config.yaml
horizontal_flip: true
norm_pix_loss: true
optimizer: "soap"
ema_decay: 0.99
Rows from block 2 of the encoder of a small masked image model, named by matrix and row number. Rows with one number belong to one neuron. Each number is 128 + 24 x the weight over its row's rms, rounded and kept within 0 to 255. All counts start at 0. Numbers have three digits each.
Before each neuron's rows are labels from the 100 images, of 14848, where the neuron reaches its highest value: "responds to" is what is common among them. Only what is clearly more common there than usual is listed. The data: patchworks of several textures. In brackets: how many of the 100, against the usual share in percent.
# fc1: MLP up (encoder.blocks.2.mlp.fc1.weight, 256x128), inputs 0-63
# fc2: MLP down (encoder.blocks.2.mlp.fc2.weight, 128x256, transposed), outputs 0-63

responds to: purple (91 vs 45.5); yellow (73 vs 45.9)
fc1.5:129139125110134134125134106149146114176140149100141130141142095134175118122129153104119128106121124129137106116148116114159181107136134192133176160156134111101121131128093141142177129141140137
fc2.5:134110138168208155098182120115166099107108119135118129158123160099147130126166113104135133107191163116121151087124114143134160109099116100138123126109114155090133137138110148134124100141109111

responds to: zigzag (33 vs 10.8); looped (29 vs 11)
fc1.84:074148141108119117178112157129116143124094138130153103154124151131151119145165119172122132145121128148132090082099113179131112132145146121120139074156135130110128172128126138121147131114112142
fc2.84:093131101124125121140114159126089169104061100138134156115127105150128113117104124149118092181134101104128106148166103116109093130152160151117122132118090100142095134111146100123196156139108119

responds to: black (75 vs 45)
fc1.196:097152117143131117135145106160095134138124147073135150100165135106133069133091120139123153095130128145149149157177143094099152093138133108124089143140114127125120099159121122161127123099153133
fc2.196:106116113091117166170114117138117148137170133143163071126089122151130184142107131169127123139110093092101143119112095147148116134128078130141145157107117122123121132138133143156120133107139174

responds to: honeycomb (38 vs 11)
fc1.76:125126101120131110075127145159153129105105084116145112108115136124085104098112144101135101097142121128136095094133143138120145163106096111119081157104128097120140180122105102145133100139119124
fc2.76:143071105135124113131096126143102128123180161156084154123130080141114151136150131110140156146137097110152148168150135117152090092136110158151170075147132117112104090110132120094164128137083137

responds to: checkered (75 vs 10.9)
fc1.218:103107139125121106091146111103126159151147135118131162121106149149101187121105115125109169078159113090132122180096145111121100141160117163146135117167135139106164141104134141106139129113114084
fc2.218:122108166117117161165130132119136077121117140094142093105156139076159113110167149126161113132110157135086141104106123129155132130095143132128130109122096100192090112139135138137124116163154170

responds to: honeycomb (45 vs 11)
fc1.115:123148157145138167088130102083106112106131118111197103087102110140130115134094146126104129148126151103099105169148124109106155128089115131106125176145113144117133151129109135108152136174134104
fc2.115:124146137124156099158133139109173115111142144106102125110124164138140114133090121180127100148116166090114126112128107118132105110131122199144158107126092133082098117119172142139115117129059125

responds to: plaid (35 vs 10.6)
fc1.215:083091184113151147144162156116130117133139107137170180135171108162102138103140159143141121094162174103133109143148122128157120148143191128172133171130135162141139168146159134149144153141111119
fc2.215:071106113108139153150146137116124126128113121060086164121164185140181142140117129137127118110147123084145140156076136149097142104129093132116146138145119166155142134128125120131123118096109124

responds to: purple (95 vs 45.5)
fc1.13:119173146133138124117145144137138147125105111122109120139141132132106134131121149166133114141110060118165093065138149128158172130119144111167127163106115130103115121093108145123157144144154148
fc2.13:145132119109084118102138127069102141149142132121155117099142153122096086104150110132110096136168141144135109136151090122126128153108142121064098106136090104141199144091116138108139137153146099

responds to: plaid (55 vs 10.6)
fc1.52:093156139156137173110196102112119149148094145144165090108144131080137168126109158081168154089147153173130099181114112139127114156112138147092146121140129146110158125123166111124142136109111104
fc2.52:148115134120135153115139091106128154127116118119138143146112134115128152142159154107120166113143184108143101125184123136065150145145135135133158145124117148138165132116130106112119120089109104

responds to: grid (44 vs 11.2); honeycomb (27 vs 11)
fc1.81:140107167094123174125131088094112095092097123107126157105155099144132115119161167134100132129124140106141139165124135140112149120127136132111139164131118121159113125135122142155124107133076066
fc2.81:103139151150162102099156122155175124111155118151113151162117177136073125159097113143090130154122095157093107124125138162151145124205086142141107122139104121104095109125171110101109088144105169

responds to: striped (65 vs 10.8); wood (28 vs 10.9)
fc1.88:128106166171129149117128089141124151128150122138144097167118132143064127132130103116128118107168145154156101156156188132147102122153115137127127133164107115102116127107142151113166092123122150
fc2.88:107149102095125114099101122118106126148129143159105146134089111126109118138116098108139130136111133127104126160165100149096160123126127129156139127122138128120150136144087066110077163098068081

responds to: triangles (54 vs 10.8)
fc1.158:120132148137114182112168100151101153127140149119152108146134101132159117132106132105121123110154145144175111132119143123122132135140144135117115096131130135080146127098112102081120130113093107
fc2.158:132081131133095097158132139099114108130096144110142162123197149079129130110119128147121113127106085151129109177070070140100109119106115099117143132121081095125110101129139117127111125113152112

responds to: checkered (35 vs 10.9); diamond (28 vs 11)
fc1.170:135104109078136106115125168114152141131105153153128101103087134141165121155133148104152128116166139148165175095110167125138164126181123094095180113130148134145107121157160122152123145145077125
fc2.170:158151142160100087135088117110132113141127119165135115093119148113105126139098098152137128132126168134128099136127183106091122114127152116103083156132158116105118075154128136155173138132113095

responds to: rings (32 vs 10.8)
fc1.109:160099142120158140110153119126181125107119137178162152158115146142123091147156146088113108132172124110143119122110145102141128137128126152083188121135149107078131158145095133110120103192125117
fc2.109:085133109116131139172110133139114123142149146122112109096106094123155163132102101177139148122123136093125155168103119160083137122087133098167101156114126143136088116104114173151129138090122165

responds to: dotted (42 vs 10.8)
fc1.155:120113147110170120183175135128144135150135148122158138183165149176137151128134142169124142120148092122147106091105133163141091146158152121106130132147149153153120175137105123098093116101136127
fc2.155:119131171144147144123116122077146118120105137148147091126117144112111172124123114126090169130110150138077143121120134140102142135119170125120154142121140129155141141132166127097123120100181146

responds to: yellow (71 vs 45.9); patches: five (59 vs 24.9)
fc1.118:132093102117136144165133154110151159104120101096174134117148062156090113099126138087138156140111100141086146146094126076110117156143093128162122155084125117143129118106134105098175112116099119
fc2.118:147112140091139149124129095144101098139112132166093132167137188158102149131092123165099139133166163071118082125139134149133090128117137117137103111143089128081134137118117159147130138135142141

responds to: dotted (27 vs 10.8)
fc1.104:090090135102112131147116106101121088077118106107096147101102115132123129140129119100097142108139152136094148146164147115100145083135100160144168112118177123102102137155136141158093156094142167
fc2.104:141097111129149093113126081110150120132104127083126120113117137078102132131113112159114127134110152097125117173139146133180116150132136102155155163137121174156121127148137123143150108135106112

responds to: plaid (28 vs 10.6)
fc1.197:122102095122126153119135098140081096140144135126117100157125127113113109062138136162129134135126092143119166113126126088131129137082168147120087128146093137123117155141139146106137126157101102
fc2.197:134088139129124179103123161100115108136143131142074100124097132116161136106116153136137166141096115104137097122137145141091140073143110153108120139089134109193132115162131116106115151130125140

responds to: grid (27 vs 11.2)
fc1.229:151149103152111152133120118117106184116119128094097116115127122137139117077132155157104108095148153130136108117103172138111072129112122154127112119088132164092140135118120113111167126113125174
fc2.229:130128140146099121137119118146124106148121132178180125133114114124126128207124093104151159149137079116127141130135156134175168141141112103159137124162131071186114121138107135125129116136109106

responds to: black (84 vs 45); honeycomb (32 vs 11)
fc1.157:147124151143122143150179113145147118135149151151148083127133141122105145116149110152084129131114084140112137124088125142121139176148150169105070122116132130139144106078121118133085135175125133
fc2.157:148152100138117148097117112145082158105107115096119147156124138148131072135104136106131090125115138083133106122113107143108092098098082109137183119146143136109124108169172135111186114130126113

responds to: striped (57 vs 10.8); rings (39 vs 10.8); centre pattern: striped (25 vs 3.1)
fc1.164:117101101092082089117096172147162116127096114133108155136128117143123129091100136135093163125142120103115143087141127115169145153111148132164151101115182150157087148142104137116136161153137119
fc2.164:132104135160159099116110091107096153138133127152133154188138099108127116125141127112165125119107075172159114138159103141093121134139130147138149146148160137126153143144110071107125160142137083

responds to: rings (59 vs 10.8)
fc1.38:099143089088149157165150152149166109119120082148154120142141156107115097145093146112088135115085135134154114108112103172118169085147068128130120156142118117131148152107139106095130150156124147
fc2.38:137097109145137114095135108133136106091111150147095126132123132127148159111147064145143149150135086160119125122155113101128106171146171122128129160089094128147101130170064108153111104110089080

responds to: rings (36 vs 10.8); spiral (31 vs 10.9); rays (28 vs 10.8)
fc1.147:110146164091136154124145141150087151123125129129127157147109111177120104134117105136136163106157101163158136167101110137169108131096148133115138129137117161085135181129110137132148155109103124
fc2.147:106137149141098105111160125093089091108122123130115128115137163109142129081163120094098123106112157166110092106123103154121123158183133122139131107108136139144133133117109073102140106136114096

responds to: black (80 vs 45); white (80 vs 45.5)
fc1.160:125148163148120132146121120122093109145132134162171158156113138162137110182117200159108177119088091128103118125110137104149154153119114093114125109163152126142130136104136119107096128134140118
fc2.160:161120147169130162096125106115168142113125126084137126104126119102128112072139147121146084098143177121111100148117115160135082118105101138153145127142165144104121139157139125104133125135120188

responds to: bubbly (52 vs 10.6)
fc1.169:161115148120132152174149121131109150137088127124138143127115104157090107123134098121154128126132157134134138122128097132113115146121138104109125151134121141131133159104113023132131172159156179
fc2.169:110113114109155134097122123114160136144141135115142156151116128114159103113115145175089121138129073097117103147096132106122113142129131148136141122140135112144122127127119181128113122102128133

responds to: striped (65 vs 10.8)
fc1.34:100148111138121136119119104110088149117173146168125119171117107087114145138128142159101143105131108150135118158123125139080106091129109131108141156097112115076114123104110144098106121114060147
fc2.34:124103109132150100088116129132101150126133116130107138135094104147095108112079086082142109143130091139169130135155128123128143135152134127133124120151124107119145134135122069102106144110122053

responds to: dotted (40 vs 10.8); woven (34 vs 11)
fc1.73:137138094145131168123103117070095132122151084138147141154144136137135123154110190152078095107147127110099113109135172132126125125122136168107145131102162132147141088117115091123170068147124153
fc2.73:144154111145144111180122122116144099120107123122130139166107156118132082160114125124089153073108089119139155127106117135131117154099150145068153172113140138155109071164122161126123079161099112

responds to: plaid (43 vs 10.6)
fc1.95:110131110131137120157103128108103127135165124137152158103108160087123119143073126117109152087145124170122111127143136124072080148120150092091124162133152114113172140129108116078123113107163137
fc2.95:144103117109149141119126127115139115143148141090150141154135160165120122119108134139165138105112199135125116121176142147167140128150102142149136106149204156095175155131141120103121116107089133

responds to: honeycomb (28 vs 11)
fc1.58:160134123146134105150114128092140082102126090153151135120087160086121146169112108140113116161157123127113112098109129129111120100123099142109155103148121132158104103158161124107124126140125114
fc2.58:140123135104116125102123140115117109118144119147161135101122162122078128129094149094134119134126133145136133134131130129108119134164149150087111107125143076094134164124178137088113170113161134

responds to: dotted (51 vs 10.8)
fc1.186:093130144121152124173142148139167122122129162123134138149138172174147150117095147162126143116159111125131090117121139188118110136166117128126153096144113140082118116140122142122117121110127099
fc2.186:135125126109067136156113122074149142126077149140112115124151094110164148143163143144173150091129194106128150104131148110116134111098125122117165108103098146110095118104146129126148117127133139

responds to: plaid (83 vs 10.6); centre pattern: plaid (26 vs 3.2)
fc1.79:110133149119127143098147117093129147180106138166189129115134151159105132126082097118155132134115143152108110109099154126117115149128158145143144112131092129102165154147149133193163164139120111
fc2.79:088108150115150152092118117090099161154114136142141135130137186152128173136149081098124154114148134086096156132157147110104126136132114156119120106137136118122196119115117092127133140091122085

responds to: crosshatched (48 vs 10.6)
fc1.80:105158115127143121110175118139107138121162082118128123150141110137112155157113073129124121109136112134090086105145138126170127136153085111138068098131104108095124190118127129112154135114141122
fc2.80:150143137132112117123100099089143086118097111153167120144105155110103126115112121107164153147099118112087131139131141101077171117131077127153111116167110100154082135115114169139152114167130112

responds to: green (82 vs 45.5)
fc1.146:099146159112103128147123094112168157089146061112137159084139115140124140101174161102131118189173139157161112153136121129110070114112133131097120146112160139141081118164139137132131177165112154
fc2.146:136099134145184130123192113096110130140096165141117117134099139169155124159092118141082145109104145089126113133132157153165197149142111114146126118118142121114115068122134110103148133119111108

responds to: honeycomb (36 vs 11); grid (33 vs 11.2)
fc1.199:105106155075121110111131125184135108099127133157097131096170116113169122114131140118112135160144119148131121138150095116164142115155112157141122135107090151093148149129149117127113175123130154
fc2.199:160116138132158138128128137142116140153181130139131171162137155106112145142124141090074155074093102150161138149098125127129146103115159108076120154118163128157160112147113145101124091137103135

responds to: zigzag (29 vs 10.8)
fc1.32:170107121155122127087139133094102185127134136095131104110132126096132138118122090092161120101145152110102127134113157126111068145113139148135137066129110143100120132077138182148121142150137165
fc2.32:094131159133137114090147127166148136135154125171129147169106141158118132176103107141102118107143076172129134132117101157157149165201090139141112130114100100134138122121143110103113122105124158

responds to: striped (35 vs 10.8); spiral (28 vs 10.9)
fc1.129:138125159113122110101123134109116149133054130132136139114108142162118104132117092110152167115118140122153156127118127098144094119121124129130152098115153115105116136085155164135164146161134111
fc2.129:105098118166127098093096101118110131134131105161107162165127111122178131142127169137122131116089107135154105139163120144088134157152106103167129156119147149103103138162127106107131145118137102

responds to: pink (77 vs 45.7)
fc1.25:108116085115119173113127089115148122139130128153073122071157059127075106172118101158117106098137137148128120144134141106147141166114071139122126145175112148131130188125156133090084152124141140
fc2.25:162117129168083167148083127146158127139107145137137148157147132123161142090134121114161141143142107111098072081131145131128153129143088129124120147087091097142171138115111104153128112151140117

responds to: red (71 vs 45.2)
fc1.87:108093100149084136111130151111119162141114115114164157127161153154145076119107138130147096115125120138139098136149105123153156107108107092105165074114140145163156172147123117078134136134124120
fc2.87:177139142144106130106165122096130139122108098110150099133128104124077138119156115090137120153159140191142155130118139140124098151100110112134102127125136140125153126111101158133129151142133140

responds to: dotted (28 vs 10.8)
fc1.198:167135126136143073140123142132159167142128164139099153151141119148135128118119128105172152137146108126134138131157124113111171143130142109115173134148177165104151125158138171164112161147114141
fc2.198:119122135126130172122154110086119149123105144121140113132110153142151121124149160172082118110096178119097153144114141165141115161110115165178163157113104143169126117102107127114161109096152149

responds to: patches: two (67 vs 24.9)
fc1.253:149073069118140103128137087153185139111104122121106140124117103116132153128050130111153126151136097115101097109159130152100127111125125148089122100130118146135125108119141106127122131067096162
fc2.253:135142122101102137115103163136117126112093124143161135149153117117138142140131119119130161119143223138103129100139142123158133126135117136121136141098134140131138108106142144134136119113152120

responds to: black (70 vs 45)
fc1.143:102108150104157137135112155121139161090134145111126132179158127116120138119114166149163121120137079132146113127123082130113142118147108159107162142120099147134111081128151147134140107124182135
fc2.143:114163149121156102151089130173096170103106109118108140119106148144119157126120093125108083178104139126108091148129115145132152129148133153082157150141127152175112116152136117143158111125124169

responds to: patches: two (76 vs 24.9)
fc1.193:107178153122153157139121119102097116151147133127146123131113167155122156106186126155191100114129114130167146165159106141111107098132099135179137137104151094150112148136132152129116126178091134
fc2.193:128137143123101142136145151113139107129134124123112142135138086118138113143118165118121141116142208125112121127121143113145153160130128119118113130131125132120129148128118131128144127149133138

responds to: triangles (29 vs 10.8)
fc1.214:073116098096124116163118120079155117136130130147143117152127134142102140114110121130137126116164108155134099062076143159124119090119138175127103130143107122148129182110119119163126127143137141
fc2.214:138155121125146112168139119076143078133127117110151104110110153092109091129113082170101153130142155139080143098152191136131113092150156163170072124118099107139134176112125129153118130142086137

responds to: marbled (40 vs 11.1)
fc1.254:116144139103122121117150147123113124093131113127101099124123153111108133054156167140130143181132117144138117126102121042092125109075137089130129143200119141100146154115130096109135128149131117
fc2.254:144092126103133189130144167097081150146129151104129134162110184096159120169147161084139128150110097143117112135125155144115134107118117146135126129101114128175141097104144143114116116135110101

responds to: honeycomb (58 vs 11)
fc1.168:169141128131150126147133083099098119112184118134172130117122118105128158110144160127139149185119084107165134077137146144104110109099123092124120108163138130157101101127156107106092126141140129
fc2.168:135188139123117169107135131132162123159158139123136158098122107107151148123114133177115097132161159148135122136097108170105151140108091129099069166126135141132165133118120136143143119131154119

responds to: triangles (44 vs 10.8)
fc1.21:159136118120130161098114129116131126069150148121141161135119128110105162107127171145128154146158094143127072122131153108142130156128126126128151157157119127149120154129115139122111156131094161
fc2.21:123124139134128121119144128122121124101100127164110113110115118164114128095125151156130132163118159125112122124133125122137109086114110088121166132129143161141170129103130131162119107116158141

responds to: woven (38 vs 11); crosshatched (34 vs 10.6)
fc1.142:113112173133153129113139153093130160109120120102116124119137147119158124127171065143102109099141151136136127140090140140116124151176125143087138124132120149096116151159149131084176134100155121
fc2.142:129131128152101135116118147145176088089117090144132094101088159139105134106083182099132095081143100119122113099149146093099144084172104118113118134121127087113106170118106165129141079134113104

responds to: dotted (39 vs 10.8)
fc1.61:171149122096167125157086125134108105140135129125142133117131128092139119133144183150139116153162120126151125080120138117158145139135152122160167120160112156132139140153142128111120116135137136
fc2.61:158094127119149105106152114098143094162106162136162136132128173188103110093134138076157135123152157155150127098141135144134110148165104190129126112146091092135126108154138124102106103129107148

responds to: marbled (35 vs 11.1); cloudy (28 vs 10.9)
fc1.28:135147129143133129142094144086137128097142116151132097105105155107136145130123111118145110112165140195104100101111154082113142145155112142103172171129151124112116118146093118144165097130131115
fc2.28:112177116089168176131113125119110126125145124121113127120165127128155138107114125105105111100125166145183151129120141155074103122140103168100102108127136121106120136155136167114133147162147142

responds to: plaid (41 vs 10.6)
fc1.236:122167153141142170176141116145111119118167119120153136120131146146129121132126113131147178119124149141124124154163111143151100160155168111094154143159153151126109138091140101107167102112151119
fc2.236:090117153091138139129129079103155131151076155126120138165143153142124143093141126129175124110155136111094102169121148144066114143118111155120124109113107159134197132129113106143093149112105094

responds to: pink (87 vs 45.7)
fc1.240:158144130160149142119129184093116106153163133176108125127113129115150169166118139166151104130143138156120111137145105124133137168144105125126139171152122145132119104100136119118147109124144167
fc2.240:153139112162123119124098133136106125143131157144141152105142134141140120111098168101108082130083088105168125104144122122115134154139131143075137094167141127121160129113144129158148114138132107

responds to: crosshatched (26 vs 10.6)
fc1.116:113099126148131152152156115141140131150110163104144089128143143126131114154106109098121128147128115092096093139146135111098123143108170122116131121173129153162151115141097119134080141123193130
fc2.116:119144117125137120124085148144134111145146134165125129103108098109119134099155163181103151109138170150157150112103114154151129080100104124154124136112153092129097125118105117108165118136100129

responds to: pink (74 vs 45.7)
fc1.33:114117106152150116127159157110139091069135147131108154140185105137161129106116144150136136103114135147121076126171114130133100120117095137105161120083098142101126153106134130117091116113141119
fc2.33:158100139132130106139138140114165116113125124136125108097150107140119159128112126100017096093135157144126100137127098078176098112140074147159135113134112162124129133102140118121101124158106099

responds to: grid (30 vs 11.2); scaly (28 vs 10.7)
fc1.148:131113167110152095178131125130147103136102126154143125148156105103094191110153108146124174162100102128155097092099152168140104131118148152098118130124192119160122173141142152131130113116131150
fc2.148:116161151104147137092134103142146150129180123107129117135140167126116133155122105096100151135116135141097138122072078127144138162119156092127096159115139142157135147102153123118141082114138125

responds to: zigzag (49 vs 10.8)
fc1.245:108088074117135125123125115082123085133148124104142115100138143079144147175092136168136122126182111124154140164129160123117142098117154109153107126146145113158130115145183103113131133132119115
fc2.245:133085133138133125153132146105106091126116136125109077097117144092115146136157138134072129150145159135167187138113146144122154142145068100149167158129121157152118116146130093128124127096096088

responds to: woven (27 vs 11)
fc1.163:102105129089124091133109110132140156121172118152180120138164137146135138140122179147145164119127138145101109132161153145163164150150122091125131120123098125181169121096146135125144106118100135
fc2.163:095144115093107134161130164124069132142125129098181140109174127094120129178123174100129165135145111129166136150111100126110157152108114106120104141145111105114110136116132164109124126102151111

responds to: green (81 vs 45.5)
fc1.102:109125140102137162155149121137132146123112095133095150099188149144111100117151063133163159118095163087103173141111124171154126117169139129111093152095129144139090159128132140117144121131140086
fc2.102:132145064136143156139133139144093126094107109152126116148148120151133141144111143146114148109149127125141130100146115143140121125105122124123125145076159144112119143147072096125105140114125175

responds to: zigzag (29 vs 10.8)
fc1.111:133133165134134134118141107124167105131123192126128158107190124102145119128139123119149118126128116129156114131161101116147114087125169115135161068137124127125116141133147112097127091124136100
fc2.111:127069114151144108114080162146157150145164132146114133129131086114101133163158156127148156178112120154103139143170146113157144143087139116154165122136162112117125147091081139105108124151091133

responds to: plaid (28 vs 10.6)
fc1.206:126169147101151161103159145092129124142106143194172133088131141139130145125116145118188162096137137125148145109087117114134080163167152117142128056154141136139096175091169147144152137148099138
fc2.206:110125085126120093147103109126142158129121141135118140149133115141138152129136105134119134132132115127111108110183157158085111139108151168123139111158171152113112104136134099112096136186088098

responds to: grid (28 vs 11.2)
fc1.192:176183113108167128119149112117164117155097163165154110131150127126119151140106118134119162136116117148115123092115124133142106150120188155133094149149144174135129124138122080148168074165105135
fc2.192:110094136126136132168137112160108100135115108129107155142141120125130177151098144102099102132153056111137143130133116101148136122139141075133139150147133137150117058123134124147142155109102089

responds to: cloudy (32 vs 10.9)
fc1.144:115121140116110119130120121126169141100129095110157110098139165103167109139139094116098142118123150087123149103131150194098155128127125163108106142135136106096112122129153129103142134121156100
fc2.144:144129128131120166110148149153081125152121157121077137178122156141093134139153092151177169124123050109116106135097119074179113123122099119105130127132131139146163123136113117152122133136117122

responds to: dotted (44 vs 10.8)
fc1.247:114117129117114105154087135141124112142141071136116135122130133107104151125136112127130130168178123128111154152149107158137137148131115109185107124110143123162119111138185109134179147140132133
fc2.247:103146133157108136130125175132141103132129134105105156144143128064175140143103105156154137104177127115130129153113093114131150105081095095128096141114108132142118093154121177134136141073096124

responds to: woven (27 vs 11)
fc1.82:151162090134115112115137093132124120142169122085159103173124149115082140146055130125122136133151103140085151149104174123110084152129115134132146169127123145093144098157108123130134106133122075
fc2.82:132112109173099124131126077132129125138114140144120126087102169125162136157115105177177149106128118142082119136106123090110132140131147153148124144109113113142108119128103192135139149130144150

responds to: cloudy (43 vs 10.9)
fc1.183:092135162138127117122155128150120114115123120120157128102122115109097107104162132138171113124110144163138118121080124096127120136136156122121129140188148156139112154132211107132147124185146128
fc2.183:120142121111102115106146148081135123143134130115132167148096123088168108099122108095141121170124179145141113134059147109076120169145145141129137127183125138151109125101140141127113114160128121

responds to: yellow (71 vs 45.9); woven (29 vs 11); dotted (28 vs 10.8)
fc1.37:142162146133117167107163140122125163200143174110162083133173132114176157171113116142112143152092139119124126099149141104125136126127148126193116117159120169137091131124129157180137178108156136
fc2.37:113135131158118148084162119160159133149117149141086134115135149150125148069133103143156135135115087124134141108097101130107138116157078109164082076131132103121133157116161141131108188127140158

responds to: honeycomb (45 vs 11); looped (29 vs 11)
fc1.194:144145131098106085109126140132133174136124128138066112122087134165157161123179103130155149119160071124147154098133176102118098145118170132118137125111149151129115120135127114138122132143092120
fc2.194:123130159132144166108144117126106110118136130099127121085157170121140123127105144112147151165111130108137147134081131115122105126143154124130143106137138114135145126141115163131104113112178107

responds to: grid (34 vs 11.2)
fc1.106:118168165128132147105128168140134139153124118115111136091130131172125152144161166135112128092158078123179136090128158130154117105155181095148061163095107131151119130106168101148108162137143119
fc2.106:072125171143120139108143134163143119117163128110124114097157150121115126125114151125144070054153113170126115108119101104159174142156106131096091125104109075119136133117192132126113143116139166

responds to: purple (75 vs 45.5)
fc1.89:113169133086116134127153148111120116156118141108166180139121134127116116108152146161114113152106132158107127109132158135123104143128156117129175108152100168112142123092137127131176138103133143
fc2.89:154127138129127144159116134154132121167121184145133125131123137156151156126102104135103126079139056152133134111176126183149140117109125134128187146077132106095126114137116110138150145103137149

responds to: pink (71 vs 45.7)
fc1.252:110106094136162164132121097107107149084121132121118114116119118158129138125117141149118121161156117136101126079098070135124173138152095175129195087191117130127130114131166102093138081174128109
fc2.252:144152121120213137152142116116150130123139153147124106133103098092149152108153179090109167120149150118149138143122168137160097118114132130139153131109135149093129112127135115128168084154107115

responds to: purple (80 vs 45.5); green (75 vs 45.5); looped (27 vs 11)
fc1.255:121143136071113129161141110138100124127125160088082077092136170121132111089118129113146156109087132153161129129088153119158132163179114108163157151150078120159089103116126124108126096138100109
fc2.255:069123118121130131122143159133115135123130116105158096128138120119089110129124106166123089156117102144104164111155099128100144136138107109144121189124146160131149130147152180145107143083146157

responds to: yellow (72 vs 45.9); triangles (31 vs 10.8); crosshatched (26 vs 10.6)
fc1.59:112149125118115107101095120127124128150107171136115149151167110121134130144136137140162116108154129128177129125140149170110148130107183123119153087121182111083101112108129124137128122112127142
fc2.59:152092106158116104119092122120161123142122154117093166132161098118148116126142147072093145127163173121147113130131131111170139098125155148137150080145155148154156095084137122095171105132083115

responds to: striped (53 vs 10.8); wood (34 vs 10.9); rings (29 vs 10.8)
fc1.36:144136123122143112171169166120148109156134127125155131111136131119175122161072149131109164117144098109122152137130119118151147138120115130106108148127145136117136120148129119083101170110116104
fc2.36:119126140155132127076123061133150165128133109161096142150064130150105139125115085123169116119147128172121119133138129142082120136161123131135153110151152116136128112119094114104121132135117128

responds to: red (78 vs 45.2)
fc1.41:136131154093161155128150097083121143098126112131073135107120130133121114106125157096158158125159140143132131106136155136135086136139076116112104098151104146085108101136114109093111111181127091
fc2.41:125096124141120110117103105131191106125161134159129188153128067124125100165152127139097103149153130067124138116129137102153151149125125128157133127118163122151111114110148157134126136092149138

responds to: cloudy (83 vs 10.9); centre pattern: cloudy (28 vs 3)
fc1.120:120135130168119158147127144121112124128095115180120108105191133124154155100118126091166146109127138139108176116152128131108120108066151120130127133105104119126103140140148106122174128149136172
fc2.120:146131112150125094096106103176133136128154113147089091138121136098111127124116121152144136093086133135144063129142126129087140108133117116127112125118140116138140103166129123098119117095128107

responds to: zigzag (42 vs 10.8)
fc1.125:077144092154126122097123111157128147169087126090154106096123121137104145119134129129144149102139136133155102109142094155086156134125149120162116133122152100113135099152129091136148107127093107
fc2.125:095082127162139107155115133123165152129099132133118185146102088151122108166123138127101134098127136148129145144105113134112165086167137132119138116102103093131118158168174138155139132095137131

responds to: triangles (28 vs 10.8); speckled (28 vs 11.6); crosshatched (26 vs 10.6)
fc1.51:148129157137118129128132116135150160130102133146118156150099148114098116198123103110120148105147128134053148135113113109127137140132138131147151139150153134184110125095092063174133114138097153
fc2.51:121133112096154162115148108119112099109177097096159112123158110161141119057121158115090083142125166157162130123161134143135147119153122131128121127123130137118125167130139160097120132094160139

responds to: checkered (46 vs 10.9); diamond (31 vs 11)
fc1.177:102122108118101125181139165142129120090104090163129117101178118105173102116132120151141091169174149185151078140112073114173125102141101164120120122087098130125133144119127105130171121156123161
fc2.177:130110157103160115145141181161151142138108127132148127122165137120162160135152116166160123146137032131111151163114116132163126119117121113135120131113108134138135134105158163149129141139090134